A small image classifier, trained from scratch.
Model: 6.53M parameters, 32-pixel images, arch vit, norm layernorm, activation swiglu, moe expert_choice, num experts 16, patch size [4, 4], layers 8.
Training: 12700 steps, batches of 64, held-out accuracy 94%.
Data: trained on numbers of one to four digits printed on busy colour backdrops, 11.0 epochs.
Rows from expert 8 of block 3, named by matrix and row number. Rows with one number belong to one neuron. Each number is 128 + 32 x the weight over its row's rms, rounded and kept within 0 to 255. All counts start at 0. Numbers have three digits each. After the name is the row's rms in percent of the matrix's.
# gate: expert gate (model.blocks.3.mlp.gate, 16x96x192), inputs 96-191
# up: expert up (model.blocks.3.mlp.up, 16x96x192), inputs 96-191
# down: expert down (model.blocks.3.mlp.down, 16x192x96, transposed), outputs 96-191
gate.15 092:116174138126114087093089118169145103099177099168141170158138202096104065119138169106120106186143166122118132103143145128124150166122194133057201135121187102138078097134156177123147164145045096068105101128120171142158128190147130099072184120122137113131108095115131132159118159165130158050
up.15 096:093073153121123186186194114066095153125055110106136154126115095083102157166134133140083115099165121167126132116089152129130106102114061142093078128065117134187149142120124127172211109122183128149107139097136121139061164182062114175167109147105126139149111163148140089152112123139129133155
down.15 097:146125164177105149146186103053081164198153139090109086110154139159101130133118119122180175172128080112049110127093171108125132075134193093081121159131133113157132176105078110115088148153135124123132122165125111132113120142145142110128110097142143117166098131088168135138166126121158159127
gate.16 087:179081143157142132099136156100075170125133174128087102173124109151143181125136135095121114089135104127180035170180088084090067069115076179186147097129124129130117121102080142121148119134180164161121131083071147153169142092088129144110108081157138160167089105127131193185187095145132085191
up.16 080:130151143163100149102124147136149149182093147112162095110140091149089105092127126144060073148081134171104203139150118133134101100136162140115149115134113126188115086075130121170066080110124120118163140148126110146105129104118087132112160134144087105107201169112082084193140139082168109135
down.16 091:167066108089165086122047139117129087182154137192101129101113124150149135123135139078107096159130151139124187160151151109098131168122177138088137134038126109169115144109106135147110148148104169125127175093100184084106085091153122142118225163119075167090130122053137161185138117109169082056
gate.17 082:132120094145110136125131142153185104164147185152148137141111123128157139168132127174099151168093106167149104116063186144086066196119165156159107095102102147061102129081130156137121094181106090135140168198101152121148103143133117166176124211112197118185109124099155090185151135128116125115
up.17 079:152089181091140108182160087146075119066145067137079101138104153142136164111091089128147073162171118126109133184151109133182124103121159151186126138107138093181126139085128093102118132146122183162109117112112168153145136098075165126094121072131075088104117115119067161080135114141102122115
down.17 086:131126072159184114128148158132192126101163132137152065163189142165143131134103088132155097137123131134059075114152129067091135149110186150109125181131173145114053095148106115097131090079161093123152122185138149067134038116126138165125102136120086157132050061166132146116122145101099148111
gate.18 081:100169117146116133124112159108125246188150093143126118107106097096137053153174145147128132172056115132153104110110160158124133072105106072129123114148199160118080118122064117139120156116102147100089159164117129152106112105116083147143139117125196084121130149074148103126163140167148095098
up.18 080:117157084113155160184151106142164196115136105156097139133107092152130094156182122165131112139134084092193170115151146155189111129103132126162105190077104171175179145103092094122099095125176110100130111168094118091080116099093116133143124133115202130174128120064103188131134184125130130128
down.18 083:181139162095088175187127180088121118167140130202121101107147120113115125135136100187093131126082130076099096150129098133116097151141126134119157172160117104092111113128113160095087078086132131120124099134099172078128156121147115159112118215181082166136154082128127132116141060100147110230
gate.19 116:048147170143119181084108123120089144092114165137110174102126139161127086096141212056106095094156155144184114090171138120114170083103145188077138092142167147075163126063160144167152059127088150149155111117065187148157134064173158166106164134167133139126065119100136122132162150103100129152
up.19 112:155123124079108119157106164128131116138114108139205093166139090150124166124039092201116139150101076109121100196120149144143120140119186150091147152136157056121094142179098112054104129090095173089138123120177128094167127110126118115126134129089115094188096101182116110153116100157140114122
down.19 109:109147098167085081150142117187188160167130157142105115160127171168096053144144156150175062083169142144174121132148099150144091119140098089165153167101117052146106125117144132137165162121156113115152200119087139131119110158087149154106169104149125168081179147139103138143164102151114163156
gate.20 126:071103102135166075158109158126147128131162157096113074144060143112129117122135113119103136098062129141080160167143138143147165136099139161111144121170121134148095106185121109134167134110075162121220136169220094118121110120114140115146146088108136122144134180137165146110173131096103092184
up.20 117:200168169120116129188173043149089167165100075096186149108179154119139121213161172108167126121099094125100076069131150090082154133163128161149142198143137154106103171138101070136113082132162118155083119111117153164106123122103127153113118141109149077163109127135112085137092122139097138005
down.20 115:169178077161151132094142146134085114091128119098104128120180185176128154062179114104115089113121109112177098134056129118146100147144115109163127143114147209071115076140144071116131064106169099073091116197149135106143140205183153055072105110112131088104129081148105078126123113118136092171
gate.21 086:129128111162125071128136116092111150081147180121178127099174133173186065172165114135155095152105190079155106127192098184141107124102099110140127175156095166133109139099111115080130083106120126175123103140165159159124087113162127172148139157146081124090129090160190127136138086097183177201
up.21 083:181133184134177151139183137154165137150175058114109058161094160098164122125102105094104151083201098167091091137110123139101122101121140133172150107070094141113129106139163178154073130153128187137125177153132107076195121120143166147188140125131122136125159135189080092141124125144083135100
down.21 081:119140125102154148150143096081141182157088140135159108148082093117127097112100075123110123131174113099095130189120170126113103110113080148150131097036161122138139104080136101145094119111105104069126123116188159136167083106097077107155159174126143147104128089122107164129110138100127170189
gate.22 098:138099102135129162099104093159128131151173178116097064053152134165125141141115151133092135077143108180133151185119165124130078132128118121106168111101179153101172188151149154124101190149181106156118117135029044114129133109054107120136127121146156174150120127137145157153153101161097195124
up.22 103:108111149117129126125110094141082125176173180166161119094120167146157145128125095129174093116137123184109170135111114105136053126099119159112144072134149167118178136172121092174131110152156135113120087102034061112093095146068150096154082165112131154156149112123210123159156144170089158138
down.22 111:094087152161146096132156137170147172063124078168113118137131134155163146105106125121052090131124149113113138142096121111104192172129098130183194136152146154086085177187118148130182109114064080139133108116099098137127156117175117108136139070124108157173076120082105184086133118114133112052
gate.23 092:076086103125142085111082164107100154106155072133145083099081110228166153129118123120099160065155112129116134127185145183099119161160050062111118155089148121154140112141093169139107162122108160173147172125117146095155122137111126184143153118188165086112109112124130129113119125148117150104
up.23 093:114173124094088142119108148154135085139146100066115143143187206105143134153096061116076143126113067121100108113165170098102149144115110107140114097162109090104140134119150120099135133062124116147182118176186126161087179057154145153180126220126100132172144066129082079133137151130167157071
down.23 092:112153115073188121120094139085126113184123078127099137105127105125133093106098097150145176093100087183117161101084138072100123147023143151118113155154119203143135095087118149104099120105102108140105131101159154223113118101093131111121069117162163110145112130106175116148135114164167119156
gate.24 078:139166127168130133141114071101128135079153102120071135142195185077176110150156161156087123116141099134100123090112119126056132156146125148111116139072083207113106077113073162136153140130120099115121174155106179139147104099135161133097111161127156121175080090189155147148149124078211111087
up.24 085:188090159163113158178115145094132122075095032190108116153186121126129118123133128088147144143120126143135101162116113117133134133117090118123085099144158119138197120080120119060134133088109125106129157179125154145123142117151119122167107154156088186075158108098154127130192094127102147094
down.24 083:075118110156110165078102123130176100100072152151093121119050108198157120137117110110125075084181086163131118171170139101164171135105126108102157117104161149144184129079129153182165155166133137097140115075129082137158156127101163137066176086136141146113155128168177133150141075076093093111
gate.25 086:103173101147128141151085136119125126118147113132084150086097109114140114106147133167144080172178091097165127100121159096199149125131108099055123068064161108136118178085134091123128129135088147076089176157123108198099189130132096138119130163119054085117121147093172177121148112131134183102
up.25 080:130190077121089099145100153124158096128174113123059091138145106158153148153109111165170065216101049180168108147121113102147164083125151092086101095112159107177193134120127058151158098125129172087109176102157113151108137161114084145137115122150108111152146140093199132134121075171139173163
down.25 095:090106171144161139181153147087111144184148078131162153160079112150097139155120074147153143070137140145148158128130112138099113140146133180187143211201169135096158113111140094118133171066136173083113125121093155067154164076165075119115082123159066123201147116086136153112130135190190103124
gate.26 089:069180171102148116096201087154095129125109119159167140103094155123081090115087106074102108102134099136146165128157135147142108135122151160147101179088092086137145120131076085115120182127085173133077100110139177137192149146174051102160096136133097147141128141106154113169136102111094143087
up.26 090:157119150064158109148145138148141112107146100135149137084107186119135103148123139085122139132149134106101155137151113177141068176083135154085086168109111114135187116169082136183134157067137111111087107120166123104127147148109161081112090115155072097145124148118182148098093091124132130146
down.26 099:138069098081150185143164140129140182170151125140133098146157117140159133167135135081096167113151076112101090072091164177119112149108153166173148125159101104102147089175115106100166126122120131075077139115135134090146138094117160090086093131077152176135139131094119077104120149153100091168
gate.27 118:166146130090118086161137114131100084141089157134104141151168145139187094131154128099133109162037153135110080156140045140134127099064116147189144130174113169123150138118206141113172130179125088122120167140164162160061071144198131158153137195093102094106111166136090128147128084153115175096
up.27 120:114118143176120181108122133125107127140124070143109147103090130096091174173115110100148120118206133113130159082130171091154108107197130096046121106100155074091094093168102120161115066051155115096145062118109112107151164141090128157128133115192167176179163097055138118099141190141113082119
down.27 126:126110140104091109080155119135104123103126180155098176139193144180132093132110111139133141162136202093082089096134107156121175079126164063144145115148164113129141111160125140053163162096132170100150129131101121197104113137109129153149147116157149130075107143125208113166151079121039069135
gate.28 122:100149154187134106176107074164121150124113092112128110125081138062126111119139146105133109104138146122099065061105122106157096162155157139135159071144098130117125067124113160153119138082105134108085130168137144098135175166124203094137096141100147136174176114161124178125175138119158152126
up.28 110:085155146132100128140138111133140156116069113141143122107092144111122101121108142084181135122132149104160088071096131147165145182150152114150088149110178156118120086079074154155174112097138101152090153165180139154143199190141209053178130155143177098169129119089182169133123128093075142131
down.28 108:092123129133131127141183132069111168050160127113145122145182058140118126184094165078137137120105092094100119153104119181109125133141124127162114204153153098111050130095083090080096134104138156118094134180087095124208114122168143127102076108155180166109110087156129108063121188163139136145
gate.29 090:136052173169124108108095144157132082112173108127167111097107159156128113095160160154047180083126108119134132133137138174052145139170135135103160117132065144157149124157118082072126148119115128116133078102117124135125123093116164146143102095123135126108090171090079130136105110105150164148
up.29 095:097162107103157104210112122086152115102097118132120109166127103110139117160110085116102124180104128155097095148116117119106126135137112080149127162109084156121153172164166102111120096112081160176095190078160097094144095190137104116111129184151089124118147128129139131151167095157151092106
down.29 101:150111105190128116172180153170078138150151123142153156117117120140149122126110122097189136107087158159110178104138150130093159079142118131096093103114114147119055169156131103140060116152102091093150114160168143117101173113108089140188123151103128165103127159137161129147098199146132087185
gate.30 089:097111156161141159148107145146077178107189085147091162116140082128106190128108098109134117185102079160150062120145073119118117088165158118146175174139094113159156169224152133082099047093112173158137154102121085108125115142119099111141121156173206148174158120168125125126134158136128111093
up.30 090:167233157186110166089184131191093119121136162130146066139116123161118136144094114099089119123109144132148122112109093147141100126117077160072129163105102075097159123049125168099132184127219121113137150146101155100182160103134124132085121135169111108070148158117142168109132141140160136165
down.30 090:139081113113151165200116159146129152104108159127125120098170019157137089206149118074114137148163052112109199141111163155079127105134109114108124055165116125142099108157165170137152131161106114158151111175100081126161113155109162135153108129108157119123075127093092165178131105128101179136
gate.31 105:089193138104141158140217164164126172136127108121114117134162149130115074142101156165157212072144127103131119137131097093145144139177133109153150134145169105129158099154104077133125138162129130168117145092130180059104165166117098117112116176110119144126174174102102152113176152157155148042
up.31 106:075209105090129127131185150122135172126151152174105083136176107150163085106114132174146199116134138143090166131174070110109101146119169134151137115158193117123148117158117066124125111190160121170084117128166189057135138159127099152081144154135165139137183185117120180061158136113126174072
down.31 106:152070098101114091148186088160175124118131121151169188169118119206096110153121170109157110132128082141078112166110174140158086145067151173124079167097127146084098184184131124133125144169097154147109180094172104147119161097164131092121158105109097133076080082089118117148113088113125110154
gate.32 122:140182135089127166035163088087124129093111130142172098146110147132066131154080111123074146150132066172101106108149104173091111143158082095145116102140110098185133145127125167117133098141106138104092100076153102094182120135154141157174127123157152121119155123082104100158170122134085143174
up.32 115:125130154088105115018145137112130092100133064158105116122050207123045135171145146146090094112110128155111127133142118111188129143151118117115102087067131102173167126139058154128126142123134137111134090050166088100126125144171129090138124134077141161087162054131133083119185171163162135189
down.32 112:104154135188123132118175126148132128127099124140184139171178127144119110091145064142101155112097127130125110105108116100159182162100155062103130202094090130092107115083129142110113057138144062142137109115172157149120162098153144118136103122087145144108109165101131119101116155128164144126
gate.33 109:146133139180163147130105163126111156160134169045126099183137161156123104083123069119150136176114094168127122142106101144085192154140153137106113128129101097125159180118147164171131115126158188138130127115077136185118121127148109150140137090054139081124081090179106136154145189133107102158
up.33 100:194118110203140134096096117118140121131130111112147133119177139136110144119116085110117121179121095109194109158127093146136139095123102150127095141134136161149135134119144125119174115136100148110146139109067101187127080150156113132167144079095142113043126097144152154150115117114107130146
down.33 103:154120139129136095173176139128209115111103125120087132103149104112179168124157128190130193149128063162158131144077123123167131173098140101164122158123105181121097096071158112107120124138123106125094164167100152091121098111141131123090180170082172162110156154057136151064064133118153160137
gate.34 114:087122100084035147101146140143141045116192141099113114105146092161142136128151140109090087103116128160101156106188071110124139140186142126065193161132129056161074139178103160140137195133142180144157136153177180096103130103116112143061195145196132116180118097134125129151170153147161138101
up.34 113:093161130088080176071105115103159075129123150099140081150158105207120137124137110123065046113101095138149114157189106144075200134212135105083166120102134066151129124126124166141130214134156153130162123079154161120151099117098128153127185101155169083132131091104101161179120149143148109095
down.34 107:096138110151124093111128161184110133111158103119078122087101147140195067147082144066148083115096132130199139092168081111120100138142117126136149155169135099186102099134113092087144175112076127133117129140110101172145127108139156196131162102185111096148112208153148129155113106182119142098
gate.35 114:097181146076131135129096150149129116086160147151200096130136140158149099126146126089077123118146145183123117132148111103163186098126067148080075118135126134105087110114137095140180060124133170085173086154167186119114141076133158148141101096157096166164104172093099146076164095111108092177
up.35 112:099174158102155165149095149141140118085156147208154111122172130147127135127126129089090140123123154151084104129151130131153205118113100134043079116160122106104095143100124098165171109146142146129164074118170171106069116085101144138147136100114092102152082165144080152105170123090106124169
down.35 108:147153191186107129075131146195108104098133077134173145148124125159059130134158134125044175097159086144142207099101105145128087117114118070107179139182131082093136140138108167142101076102088173148127143129138122107087109099121141138109094118132155098125110127101122150091125193078119141108